From a checkpoint of a small image VQ-VAE: 48-pixel images, batches of 64.
Rows from block 12 of the encoder of a small image VQ-VAE, named by matrix and row number. Rows with one number belong to one neuron. Each number is 128 + 32 x the weight over its row's rms, rounded and kept within 0 to 255. All counts start at 0.
Before each neuron's rows are labels from the 100 images, of 14976, where the neuron reaches its largest size: "top examples" is what is common among them. Only what is clearly more common there than usual is listed. The data: short English words printed on busy colour backdrops.
# gate: MLP gate (encoder.blocks.12.mlp.gate.weight, 512x192), inputs 96-191
# fc1: MLP up (encoder.blocks.12.mlp.fc1.weight, 512x192), inputs 96-191
# fc2: MLP down (encoder.blocks.12.mlp.fc2.weight, 192x512, transposed), outputs 96-191

top examples: black ink
gate.171 [121 123 146 107 114 150 129 106 130 109  92 178 172 122 137  80 133 117 115 150 158 104 158 122 111 123  94  73 166 119 176 134 140 104 152 144  41 104 169  92 100 126 101 124 122 113  71  54  74 156 169  87 133  66 128 129 162  96 143 150  95 149 121 100  93 182 153 136  52 105 122  83  76 133 145 173 151 202  96 124 163 154  17 112 113 126 134 130 109  75 121 152  92 102 140 134]
fc1.171 [130 140  66 119 144  40  76 164 130 176 135  96 119 112 135 117 149 131 162  89 115 134 130 134 141 106 147  97  81 111 107 110 104 111 108 150 164 166 139 163 182 139  96  92 150 175 139 152 127 140 135 125 103 120 111 129 117  97 156 198 113  84 138 141 163 153 144 162 222 108 105  80 144 116  57 140 113 111 135 100 141 142 209 146  91 173 148  88 194 130 178  69 133 150  88 115]
fc2.171 [138 151 154 151  44 142  84 149  21 113 116 124 115  94 120 124 153 175 164 154 142 163  93 146 103  77 171 110 144  44  95 110 144 162 135 128 187 150 156 128 144 179  91 155 134  57 111 105 154 113 158  77 180 137  77 106  85 159 113 157 144 146 103 109 105 135 138 105 131 148 109 124  78 142 119 145 119 120 162 117 127 121 167 121  99 166  78 160  97  65 147  61 104 109 138  98]

top examples: bold; black ink
gate.198 [ 64 101 141 152 118 153 201 143  98 122  94 143 118 140 119 131 117 128 109 125 161 164  92  81 107 161  45  61 152 129  99 144 123 141 110 175 119  87 184 147 104  78 124 130 132 146 149  94 160 155  47 147 146 107 138 158  99 158 115 125 122 178 203 152  52 137 131  77  91  89 157 149 120 149  88 154  96 152 121 136 135  92 154 135  85  95 106 106 136  88 154 138  80 108 117 108]
fc1.198 [154 175  99  81  99 143  89 131  78 127 143 141 170 118  69 155 120  73 115 116 128  92 164  71 123 144 200 106 132  98  85 143 112 122 109 155  86 145 143  74  88 148  99  87 109  69 122  78  89 102 107 130  71 123 127 111 137 106 167 109 174 132  73 134 161 138 155  52 148  98 113 135 180 123 145 120 157 129 156 132 106 139 112 112 112 165 189 211 153 116 136 132 185 181  70 171]
fc2.198 [142 137 172 149 128 143  86 102 156 105  89 144 144 136 182 153 101 146 108 181 102  70 110 114 187 197  85  99 104 125 110 153 119 115  71 148 124 157 151 100 155 243 114 132 141 180  45 143 132 108 173 149 173 117 175 125 140  89  86 156 145 124 118 127 110 131 155 150 183 179  96 120 112 123 124 131 183 124 200  99 167 107 139 111 175 132 108 123 153  93 220  83  57 114 137 119]

top examples: white ink
gate.0 [118 110  90 107 122  88  88 177  72 138 117  98 120 141 155 104 113 125 152 129 104 154 175  96 180 108 153 148  96  89 146 169 125 155 123 119 114 141 157 158 142 130 118 147 149 115  59 168 134 144  86 161 168 163  73 116 157 151 143 105  63 109 118 130  86 108 154  86 121 149 171 180 119 140  82 146  80  70 166 147 109 151 154 119 119 161 140 153 155 120 108  68 149 183 143 173]
fc1.0 [118 117 159 168 140 164 166 102 121 144  93 140 122 139  94 141 148 103  85 188 209 108 102 193  81 171  83  86 149 148 141  84 150 140 142 108 108  91 135 112 155 153 143 110 111 104 195  85 122 162 167 135  92  88 171  92  98 147 129 105 167 146 156 156 118 154 128 196 115  72 107  78 136 107 162 108 168 197  81 118 170 129  84 115 128  61  86  94 136 110 144 161 123 101 106 117]
fc2.0 [156 146 116 185  92  64 126 133 111  85  97 145  73 153  90 152 115  94 164 179 155 111 122 133 105 163 164 158 185  90 147 123  96 135 183 102 101 109 129 101 110 130  86 160 140 131 117 189 141  97 160 129  69 135  68  63 114 121  80 136  99 103 106 138 169 101 142 156 141 115  97 200 140  50 199 140 128 162 117 160 143 127 112 145 141 122 182  84  66 175 200 100 165 193 105 153]

top examples: bold; black ink
gate.388 [ 85 112 116 203  72  91 155 127 158 200  89 124 176 162 125 138 184  68 100 122 108  88 112 154 101 130  91 147 115 105 114 134 145 146 125 110  72  91 108 171 165 183 160 150 160 106 137 133 142 138 131 176 128 123 122 102 129 174  94 177  82 126 105  71 133 162 144 191 120  71 117 148 107  68 178 151 139 178 128 101 121 197  94 109 153  93 126 124 122 108  73 175 135 124 130 131]
fc1.388 [110 110 153 131  60 123 178 158 193 118 121 147 190 115  88 175 132 102  74 160 124 104 145 155  83 155 110  66  81 117 129 132 128 156  63 106 120 108 133 143 143 138 143 144 118 142 138 124 135 109 117 145 140 122  91 127 140 138 142 167 102 140 146 113 105 143 168 187  93  68 132 141 133  36 193 157 117 185 109 127  75 155  74 163 144  46 132 131  64 161 146 132 150 121 147 114]
fc2.388 [119 118 127 128  78  91 101 113 186 136 167 148 134 159  67 136 164 126  87  99  75 206 156 119 157 138  94 164 146 167 127  75 115 149 120 185  85 136  55 115 153  88  86  81 120 125  78 137 128 114 139  96 112 168 151 107 134  93  96 132  99 152 139 113 119  86 143  84 146 166 162  87 112 166 133 171 164 170 164 105 139 139 117  65  71 124  62 141 149 100  79 124 176  52 113 101]

top examples: white ink
gate.161 [140 135 111 116 126  94 111 127  60 130 164  92 175  96 183 124 173 133 180 113 124 148 110 132 171  93 152 114 121 144 182  87 134 165  56 132 155  97 164 120 132 171  54  81 144 160 162 124 109  89  82 153  84  98 124 131  79 142 103 142 117  98 106 183 139 179 123 125 127 122 130 112 141  97  43 133  88  76  95 153 138  98 133 116 105 139 114 127 158 153 110 141 183 163 125 141]
fc1.161 [120 199 117 118 106  46  93  76 139 130 106 106 182 118 181 136 169 113 156 139 127 148 181 102 135 123 151 174  87 107 123 169 124 140 106  88 148 119 168 166  82 128 112  86 184 188 123 174 196 102  81 194  63  65 107 138  98  99 141 171 124 117 106 182 132 148 114 109 118 159 109 110 162 121  74 118  88  90 124 156 115 123 134 142 146 129 171 132 199 158 121 128 117 184 159 118]
fc2.161 [ 94  75 119 107  95 121  86 105 138 170 153 144 148 112 112  87 131 171  84 159 119 107 112 142 148 132 159 166 206 118 129 110 152  78 106 120 136 113 102  76 146 140 111 158 116 132 173 140 129 112 119 154  76 117 176 120 132 119 122 104 191 154 161 118 124 177 149  34 120 145 123 163 119 135 163 187 217 121  94 168 107 108  71 196 133 100  84 170 151 100 115 165 130 115 129 129]

top examples: white ink; pink ink
gate.45 [134  77 114 104  92  76 165 148 109 162  91  31 201 104 133 144 123 142 136 143 108 151 168 130 113  94 167 135 117  68 148 120 119 200  88 108 117  66 144  76 122 160 146 105 167 187 109 127  96 149  74 147 102 103  73 104  88 149 111  87 108 113  90  81 154 136 156 148 127 109 138 109 103  86  91 133 130  94 132 134 146 123 101 138 140 112  68 130 152 134 116 118 200 144 138 122]
fc1.45 [134 120  88 138 115 136 161  55 134 135 120 184 153 140 121  80  99 175 133 138 142 130 187 121 179 130 120 167 123  42 192 115 103 156  70 122 146 108 153 115  69 118 118  61  98 206 171 103 114  87  56 184 126  61  89 100 169  85 129 124 148 130  65 146 147  97 139 139 108 172 105 150 127 153  91 140  96 130 182 149 173 151 118 151 128  97 195 146 184 159 170 148 105 148 146 106]
fc2.45 [136 110 161 120 135 123  22 162 197 163 160 140 125 138  87 103 146 171 123 131  82 109 127 120 146 146 106 190 113  95 168 152  87 111 145 146 143 126 130 139 115 134 118 122 132  81 102 133 152 144  80 154  80 147 165 146 118 146 135 136 164 120 122  98 173 127 129 115 119 173 143 107 132 179 125 119 151 122 148 151  65 105 146 137 153 116 162 119 104  67 107 114 127  97  93  54]

top examples: brown ink
gate.275 [173  85 127 114 167 115 112 119 103  96 139 101 177 120 121  91  99 116 135 153 143 137 151 107 148  93 166 124 126 111 166 147 137 172 103 105 120 113 132 102 134 146 135 157 124 158  90 111  75 145 123 178 104  77  89 103 176  92 183 178 104 106 103 119  83 134 130  54 115 155 201 172 151 143  90 163 117 116 130 118 179 144  95 116  80 133  79 137 150  58  81 128  89 157 141 123]
fc1.275 [ 45 140 148 131 101 119 143 122 111 134 146 123  67  80 128 198 159 128  95  95  87  95  99 119 128 164 105 123 130 115  57 145 149 136 136 129 140 161 120 183 113 100 154  93 124 158 158 118 197 119 101 106 132 182 190 166  99 129  46  89 144 114 141 137  94 114 131 170 119  92 101  95 110  66 151 119 124 144  79 158 102 132 127  99 158 123 167  90 133 157 177 138 137 123  96  74]
fc2.275 [101 121 185  86 114 194 170 143  67 111  99 149 123 127 100 121 130 160 176 158 142 126 141 143 134 178 118 194 136 141 153 128  96  92 100  96 175 165 127 138 200 144 176 117 149 102 130 111 142  94 115 144 111 129 119  57 118 125  87 158 177  88 143 100 116 164 115 153  97 160 131 122 113 160 145 191 132 148 155 130 132  74 120 163 146 121 135  72  93 151 236  63 144 142 117 110]

top examples: bold; black ink
gate.385 [ 89 121 165  99  89  97 145 130  54 165 127  58 125 130 128 216 143 157 108 110 115 117 131 175 107 123  78 130 146 108 126 167 120 144 178 129 102 121 128 105 140 161  73 167 142 145 108  90 195 109 173 134 103 178 131 147  77 127 150  88 124 105 143 133 166 152 138  38 130 145 121 112 126  76 156 136 154 125  89  79 102  89  51 101  88 116  99  86 121 160 117 121 108  47 155 116]
fc1.385 [189  96 156 124 192 139 112 107 131 104 107 189 130 147 113 114  88 165 114  91 123 122 154 117 137 118 180 156 155  62 154 146 192 128  84 121 157 173 108 103  82 161 166 140 152  48 133 152  35 134 109 110 167 142 140 102 166 133  54 162 119 179 105 110 100 147 130 129 110  93 111 150 191 185 172 139 137 120 149 123 177 136 133 148 149  84  86 107 114  97  63 129 130 183 129 100]
fc2.385 [101 127 101 147 187 159 146 144  60 136 122  98 154 155 202 152 134 101 117 138 208 104 154 165  98  93 131 132 177  69 148 155 138 119 148 156  47 159 156 120 150  73 137 100 146 104 155 144  78 124  74 116 112 137 118 174  87 161 154 158 108 125 151 169 145  94 104 109 112 109 132  92 152  27 175 163  77 141 117 100 157 113 174 122 127 139 143 155 115 106 135 160 125 154  91 168]

top examples: white ink; pink ink
gate.172 [128  95 152 142 136 177 142 173 159 109 116 152 145 116 190 153 140 183 115 164 142 158 135 150  96 133 149 134  96 123 154 173 140 107 153  87 170 126 135 152 107 135  63 120 186 224 119 178 132 183 143 190 128 104  69 103  96 176 172  95  95 120 202 214 181 148 141 114 178  99 156 109 170  66 166 133  85  89 156 150 109 135 129 115 178 131 133 141 142 149 144 144  82 105 124 137]
fc1.172 [110 151 124 112 114 139 124 108 144 150 170  86  77 135 108 147 123 109 141 146 142 173  79 172 154  75  50 121  99 169 126 137 136 183 128 143 122 143  70 148 146 138 165 133  90 102 133  91 131 129  90  69 135 108 147 118 140 160  87 130 122 133 160  85 150  83  66  83  62 162  56 147  99 156 123 189 151 111 144 110 114 145 102 101  62 171 118 103 134  98  75  99 106  97 132  92]
fc2.172 [160 186 109 165 152 155 169  57 155 136 145 127 118 133 176 110 132 130 109 108 151 175  82 133 104  91 159  90 133 123 142 185 157 108 132 195 140 187 155 125 161  77 146 192 129 103 113 131 132 109 108 111 109 141  98 245 161 140 160 162 142 150 132 166  57 105 168 134 133 126  87  83 135 118  91 130 125 106 116 139 146  93 141 116 151  79  74 187 148 139  75 149 148  23 133 113]

top examples: white ink
gate.222 [160 122  78 165 174 150 142 149 106 117  66 153 179  91 121  92 192 132 102 135 119 147 155 108 119 146  90 132  62 146 189 129 140 132 129 137  98 122 138 133 166  86  51 164 175 169 125 155  92 119 122 169 142 106 117 144 154 130 175 180 151 171 103 169 137 163 161 172 134 127  71 118 127 102 145 112  71 142 108 165  31 193  94 131 138 109 130 123 124 132 160 136  82  90 195 141]
fc1.222 [119 134 154  97 168 128 112 131  89 153 153  98  78  76 144  48  89 117 149 122 148 137 173 120 164 101 159 149 137 118 193  73  95 152  92 126  93 120 157  97 177 113 131 176 125 135 136 139  86 139 147 150 116  99 146 136 161 137  96 108 109 150 134  77  68 113 114 172 123 128 138 176 128  97 102 111 127 138 154 138 137 170  73  93 125 155 118  69 116 142 128 147 141 148 157 140]
fc2.222 [126  76 162 155 128 148 134  98 123 149 103 124 160  44 158 106 115 114 145 112 116 109 205 159  91 142  72 112  99  88 138 109 180 120 116 144 101 140 117 168  87 102 119 123 117 138  73 112 105  81 100 124 189 137 141 115 145  86 103 140 145  90 119 158 157 123  75 154 106  64 127 129  82 108 130 112  71  72 141 104 107 111 135  92 186 157 158  79 130 104 101 101  89 139 174  75]

top examples: purple ink
gate.391 [186 130 167 172 159 126 120 102 124 108 117 106 168 114  76  86  59 103  94  88 130 113  79 128 115 144 116  94 125 129 200 121 152 154  70 147 147 128  93 107 135 150 125 197  86 107 150 100  82 115 109 102 139 139 131  98 186  86 159 127  85 165  89  99 104  80 119 105 105 128 138 136 119 133  83 153 144 173  77  79 177  74 136 160  90 137 101 100  64  95 119 169 151  49 109 140]
fc1.391 [145 131 177 140 130 170 114  84 160  80 134 135 184 119  72  90  54  74 115 117  80  62 160  83 105 126 122  98 169  92 142 147 143  90 111 160 101 131 103 105 107 149 113 171  72  71 100  95  83  96  98  98 139 108 153  75 172  66 178 115 135 174 135  89 109  91  98 111 121 136 144 129 119 162 140 144 144 200 119  87 154 107 109 137 101 131 107 111  61  85 105 152  80  78 115 115]
fc2.391 [102 145 112  91 114 176 122 127 199 128  94 107 153 145 116  93 107 134  97 152 124 104 170 152 196 107  80 104 129 136  93  96  73 124 119  95 112 120 143  88 134 152 125 111 101 134 116 116 124 167 110 170 171  53 109 165 134 112 127 113 120 128 130 102 130  67 144 126 186 159 149 150 134 204 158 127 139 105 186 195  98 188 144 123 125 158 175 163 183 153  89 160 150 102 149 133]

top examples: bold; white ink; pink ink
gate.347 [138 130 143 139  95 123 117 153 166 132  66 132 132 103 131  91 120 146 174 142  85 138 118  89 144 133  98 107  98 180 124 110 114 146 122 169 163 143 139 149 190  96  31 154 144 118 137 128 145 130 143  57  74 160  62 114  89 103  96 119 118 165 109 174 124 158 165  91 164  25 114 148 159  56  85 117 132 137 134 147 135 114 161 161 105  86 195 127  59 173 136 124 171 150 114 172]
fc1.347 [122  93 145 152 108  85  56 149  67 146 164 113  81 117 109 156 129 150  83 112 134 135  69 154 141 126 125 128 131 115 125  98 152 176 114 141 151 102 130 132 161 125 141 130 102 145 127 128 117 221 138  88 174  93 172  52 116  92 108 189  77 116 162 118 100 186  92 142 123 156 144 114 141 177 134 138  73 161  85 133 181 135  86 145 125 143 155 136 149 145 170 155 119 105  88  87]
fc2.347 [176  62  63 133 171 101 133 139 102 139 106 152 104 141 173 110 162 142 143 109  44 161 113 126 129 139 140 104  59 128 127 162  95  82 141 103 114 149 133 137 125  31 107 106 125 178 102 160 103 133 147  86 134 153 129 182 108 123 136  90 155 147 102 162 127  80  59 155 120  90 159 142 162 121 122 151 107  78 113  84 131 195 127 113  84 106  79 117 141  86 152 182 106 132 124 155]

top examples: purple ink
gate.263 [109 117 196 187 137 124  84 160 125 115 143 143 136 154  83 184  70 114  87 103 131 127 123 125 162 114 100 142 149 120  80 142 147 156 106  98 103 153 112 160  89 166  97 175 130 123 122  75 125  98 111 112 126 144 172  67 132  89 135 171  96 138 141  95 130 104 108 108 158 140 128 112 105 102 146 147 130 167 117 125 143 190 137  95  83  83  99 109 117  56 140 111 113 109  77 113]
fc1.263 [164 131 125 110 152 103 103 117 120  62 112 116 122 153 107 156  78 127 124 142 145  97 124  70 147 124 108 133 149 106  80 150  90  86 111 119 143 130  84 112 124 140 123 128  88  99 126  37 123 108 101 124 125 146 131 104 134  21 162 148 117 149 105 127 113 110 106  87 186 137 165 114 110 173 146 106 144 159 110 128 148 174 139 112 110 104 119 154 161  93 160 113 100 143  85 118]
fc2.263 [126 148 157 134 120  95  73 158 168 161 119  91 150 147 124 128 166 135 124 182  50 173  79 157 140 155 132 197 119 139 124 137 109 123 123  93 105 125  90 198 132 195 112 149 156 121  98 108 107 173 169 176 153  51 143 126 137 112 112 104  88 111 137  61  99 123 180 113 161 192 139 132 113 120 155 174 159 186 102 170 112  96  88 136 102 129  86 154 109  97 110 120 129 115 139 153]

top examples: bold; white ink
gate.226 [149 111 131 148 127 139 140 132 106 160 124 162 115  54 130  60 158  89  96 142 151 124 100 190 123 142  86 113  91 183 167  54 161 171 126 141 137  96 193  93 150 137 119 172 145 102 131 118 118 171 161 131 126  96 113 141 119 121 123 181 118 148  71 208 103 171 136 194 125 125 138 117 134 119  95 170 107 147 162 104 124 125 167 136 117 126 112  79 143 157 155 185 143  97  92 132]
fc1.226 [119 107 162 130 143  99 168  89 113 127 195 179  92 103 108  80 121 101 146 132 162 146 124 123 105 117  93 124 122 198 195  95 121 197 111 184 154 105 156 130 132 119 172 156 116 165 149 154  95 138 163  74 155  61 111 119 118 146 117 137 148 189  87 201 136 160 120 154 111 194 163  94 126 106 102 130  96 129 150 133 127  98 122 132  90 129 144  89 128 130 181 149 158 104 102 132]
fc2.226 [ 84  71  64 119  66 101  94 121 152  87 155 115 182 146 129 129 114 172  78  84  92 142 138 123 145 171 107 132 145 166 139  98  32 151 159  83 119 110 100 136 188 131  97  83  96 142 162 162  78 148 158  71 172 161  89 108 127  63 179 121  52 141 150 108 157  55 129 148 170 183 159 181 127 161 153  78 133 118 115 189  86 140 132 163 106 124 124 154 113 133 146 138 118  25 130 126]

top examples: white ink; pink ink
gate.352 [113  99 133 115  64 135 122 114 164 184 152 117 153  74 114 105 192 135 131 142 157 133 113 151  87  58 136 210 108 188 132 114 123 166 157 109 139 168 154 162 145  98 232 206 209 171 103 119 190 110 119 130 124 132 145 162 150 161  94 135 119 133 183 112 114 118 115 170 155  93 130 105 113 139 167 172  79  96 151 153 128 175 161  55 139 152 134 115 156 192 120 141 131 152 122 146]
fc1.352 [110 161 109  84 157 122 142 170 156 163 121 109 122  59 141 186 126 134  84 114 159 150 101 165 111  96  90 167 127 145  74 123  95 131  81 153 121 120 102 132 161 129 140 113 177 182 149 152  99 145 143  27 207 154 148 169  81 126  78 108 154  79 128 153 176 124 107 122  78 148  55 117 177 147 118 129 138  85  97 113 149  83 122 129 116  99 139 118 172 171 138  73 144 118  90 153]
fc2.352 [129 146 118 184 143 136 153  93  87 139 119 138 108 191 118 102 122 119 142 137 139 102 172 121 140 113 100 146 124 106 133 140 123 105 128 127 106 193 169 131 136 180 121 125 127 115 134 155 148  64 157  93  58 133 134 101 103 107  97  79 133 124 152 191 139 106  84 174 117  81 128 143 134  70 144 116 149 158 180 170 155 187 158 105  91 112 134 140 106 152 208 192 137 120  78 175]

top examples: black ink
gate.325 [160 146 104 135 153 171 146  87 168 171  31 150 162 102 117 173 155 183 132 138 101 147 155 175  98 174 146 165  73 198 141 132 108 109 128  72 140 116 172 177 166 133 151 150 143  67 139 127 136  98  91 190 112 143  71 146 117 156 132 142  74  83 177 150 140 111 159  42 166 139 142 149 150 164 137 105 135 114 107 150 144 132 101 194 153 157 182 127 123 161 113 117 128 144 133 144]
fc1.325 [120  81 173 153  51 115 130 110 135 116  87  99 174 177 117 172 172  87 101 179 120 125 101 168  79 121 122 123 168 107 148 180 139 105  81 113 187 142 141 148 158 118  89 143 151 180 155 141 100 165  52  91 111  84 114 109 126 138 158 137 100 125 128 111 106 140 151 100 135 114 125  73 133 115  91 130 172  77 116 166 109  87 135 156 108 146  75  65 129 175 101  92 102  97  76 101]
fc2.325 [134 187  50 145 129  87 141  61 144 140  72  98 150  89 141 107 161 117  39  48  72 136 146 147 156 142  33  93  86 134  71 129 153 184 160 105 134 155  74 126 109  67 136 129 111 113 135 137 101 163 149  69 156 136 153 169 140  77 132 132  77 164 128 152  82 115  81  72  74  93 113 117  92  78 127 145 167 129 144 138 150 115 124 103 139 141 109 141 122 182 129 109 121 117 164 125]

top examples: black ink
gate.266 [123  82 188 147 134 195 146 135 160  98  86 127 144 136 143 110 166 131 139 152 137 165 122 142 124 132  57 127 128 149 170 155  91 186  77  90 130 121 204 128 192  92 105 146 152 140  95 114  94  96 106 162 104 130  88 115 117 128 133 139 108 134 143 173 126 146 105 149 136 118 159 149 116  96  87 140 114 135 138 176 110 142  75 148 150 114 127  87 147 168 151 137  52  79 158 101]
fc1.266 [163 122 158 147  48 196 107 114 135 193 111 151 105  79 111 184 112 134 148  88 156 100  89 103  87 118 144 125 100 150  83 132 168 204 165 119 137 119 140 104 132 152 159 144 147 132 110  95 205 128 177 122 134 126  73  96 138  89 193 129 124 117 158 128  96 105 153 134 126 121 169 209 152 113 166 133 170 183 123  90 120  67  56 168 109  90  88  99 143 152 159 151 207  89 103  87]
fc2.266 [150 134  67 104 166  92 206 130 138 149 140  90 145 103  98 131 105  98  96 152  81 151 131 121 114 176  80 141  96 195 149 149 146 165 108 157 140  78  70  81 134  73 153  83 125 186 163 171 170 108 169 119 124 197 160  90 151  96 134 104  70 145 158 107 120 123 117 151 130  68  97  56 160 143  61  69  82 106 126 129 173 121 112  68 101  94 132 125 140 137 130 176 162 149 174 140]

top examples: bold; white ink
gate.102 [ 83 126 197 163  97 126 109  95  94 143 130 155 108  78 157 117 164  70 109 161 138  93 133 165 182 122 118 143 135 117 140 121 125 163 119 114 132 118 216 130 133  83 127 139 161 166 144 171 163 148  83 140 134  88 147 155 126 161 106  83  94 134 152 158 125 148 107 151 154  70 149  79 124  98  84 106 150 117 119 180  67 125 156  98 188 106 108  85 152 123 132 113 132 104  99 124]
fc1.102 [ 80  76 167 147 104 164  83 132 136 125  72 160  53 103 110 173 161 172 123 109 127 173 103 160  78 123 127 116 163 132 162 104 139 120 109 164 157 108 129 162 156  77 137 163 155 184 142 189 139 142 121  97 159  89  88 133  88 133 112 169 108 108 118 157 124 144 119  87 153 133 127  98 127 135 124 135 134  88 158 131 103  88 123  92 110 121 150 140  99  79 185  91 144  87 121 171]
fc2.102 [131 162 114 107 186 116 134 103 161  66 145 144 134 131  75 105  65 129 114 154 107 141  83 144 120 153 148 109 181 126 107 152 110 154 184  92 153 123 140 119 176 116  92 110  81 208 139 153 139 115 201  90 151 153 141 103 149 143 159 107 126 150 152 135 137 132 134 150 190 148  99 162 146 133 153 102 125 121 137 148 138 173 141 123  86  79 106 117 178 146 225 173 127  72 165 124]

top examples: black ink
gate.121 [117  96 151 177 138 138  93 146 118 125 114 152  71  79  93 103 144 127  92 199 149 139 104 160 157 117  81 122 115 188 140 116 109 153 145 165 115 128 124 101 177  78  76 181  99 162 175  54  92 101 121 104 111 122 153 117 111 106 114 156 160 119 109 141 116 101  99 110 194  79 144  89 159  73 115 137 135 219 137 105 139 180 112  78 115 146  97 122 152  82 152 167  94  64  99 132]
fc1.121 [125 149 144 153 154  63  80 131 159 108 129 126 196 129  92 164  82  78 128 107 118 140 130 115 119 150 137 140 114  71  97 113 150  66 170 147 152 154  95  98 138 115 110  78 121 116  84  93  52 120  91  73 123 175 144  93 111  92 167 172 114 149 139 111  96 127 110 130 118  92 123 137 118 158 186 122  84 137 116 134 161 162 165 108  93 112 109 148 107 119 142 126 125 121 100 152]
fc2.121 [105 142 136 119 120 131  99 117  82 159 108  95 136 166 163 113 150 143 152 164 115 126 165 137 145 165  95 140 129 118 113 150  94  69 161 109 137 111  90 177 184 123 119 131 161 118 123  73  91 185 152 192 166 138 146 158 155 134 127 137 146  97 120 122 119 126  98  35 138 158 152 163 112 127 154 132 212 153 180 183  92  97 184 142 162 128 136 124 117 170  29  79 137  95 155 119]

top examples: white ink
gate.93 [128 153 105  82 102  86 113 109 142 113 159  73 169 127 178 154 191 111 160 119 101 146 167 145 156 108 160 149 121  85  95 107 121 144 116  91 121 183 156 165  98 145 115  74 174 168 146 177 132  81  75 135  92 127 153 149  68 126 105 147 152  75  92 169 179 167 119 159 137 145 126  85  89 135 116  99  81  90 144 175 147 148 169 122 115 169 148 104 192 172 118  81 190 188  77 133]
fc1.93 [148 105 163 161 173 178 103 102 106 112  79 205  84 148  88  83  80 119 108 138 125  89 104 101 118 133 100 118 145 181 155 134 111 112 151 152 164  79 124  72 176 127 153 196  77  91 111  68 112 174 149  94 136 146 136  99 210 115 161 128 109 163 134 108  82  84 127  99 111  85 143 167 172 116 132 144 174 152 134  98 106 102  90 137 117  73  90 151  90  84 143 173  96  53 141 115]
fc2.93 [183 151  56 177  81 156 136 149 152  51 102 138  78 110 129 158 112  90 153 104 168 128 144  83 118 131 147 120  58 130 151  82 122 111 186 144 114 115 171 161 105  58 167  81 172 145 164  93 130  98 171 110 163 154  83  98 105 149  87  93 108 180 132 146 127  90 142 162  99  92 111 135 163  98 119  77  92 145 133 140 170 152 129 102  74 150 145 106 134 133 149 143 151 125 155 121]

top examples: bold; black ink
gate.444 [175 150 225 154 193 150 116 122  97 114  96 130 162 139 103 172 137  99  73 134 118 150 123 121 112 147  92 118 137 169 146 162 128 119 102  90 114 153 128  97 137 128  94 152 139 110  93  91  75 115  86 129 127 134 111 103 125  77 185 143 102 114 105  82 111  85 157  75  98 156 165 157 145 113 163 110 154 139 117 114 147 209 126 159  93  58  92 100  86  91 132 106 107  75 107 104]
fc1.444 [127 161 152 162 142  98 106 110  96  86  96 141 129 110  68 131  90  92  78 157 159  34 109  72  91 177 151 125 161 116  97 150  96  65 110 142  94 126 137  84 135 123  98 145  60 143 111  63  96 110  94  89 161 126 142 109 123  86 175 131 122 162 105 103  94 142 163 140 167 135 161 109 100  88  94 120 132 197  94  93 166 183 115 119  85  92 106 123 105  57 158 135 141 100 110 134]
fc2.444 [ 76 199 123 144 151  69 108 117 166 127  96  90 125 141  87  64  98  92 145 155  82 152 164 143 152 131  75 110 136 121 153 133 120 153 128  98 134 141 142  72 133 140 161 145 104 151 173 125 108  96 149 133 160 168 220 124 127 104 114 102 143 117 142 125 127  92  67  77 157 101 140 143 177 157 191  40 170 161 140 136 126 192 120 136 178 111 171 133 138 133  94 167 108 120 183 112]

top examples: brown ink
gate.407 [145  94 106 141 141 127 107 110 158 126 118 156 154 161 155  30 117  93 133 136 136 104 185 132 185  76 134 191 193  93 130 161 102 146 113 124 109 193 118 124 121 131 144 151 121 148 114 108 104 129 138  99 152 125 148 112 186 102 139 128 121 155 128  90  68 101 163 137 138 101 127 170  63 144 145 103 125 164  83  93 176 149 171 125 123 176 117 107 127  83 137 120 125 163 114 143]
fc1.407 [177 134 138 125 175 112  73  88 186 145 129 133 127 149 169 121 136 102 153 122  75  75 162 103 140 102 173 166 130  75  94 132  92  80 157 143 155 176  90 134  68 148 151  99 135 157 108 142 140 112 145  75 129 188  88 134 139  85 138  87 145 126 141 116 154  76 129  79 116 148 142 176 113 148 185 153 135 109 116 122 142 100 155 120 119 182 112 111  89 119  98 125 165 166 114  99]
fc2.407 [132 150 136  88 119 101 114 135 102 184 109 177 168 136 129  96  63 133 166  62 115 125 160  98 117 124  82  79  85 105 133 112 120 208 128 121 163 109 128 113 160 131 181 108 128 123 138 114 142 145 150  89  95 159 116 177 139 129 145 137  97 115 134 151 136 117 111 132  95  96 159  87  95 185  97  87  96 103 171 137  78 116  92 149 146 116 118 140 141 128  98 161 121 109 133  80]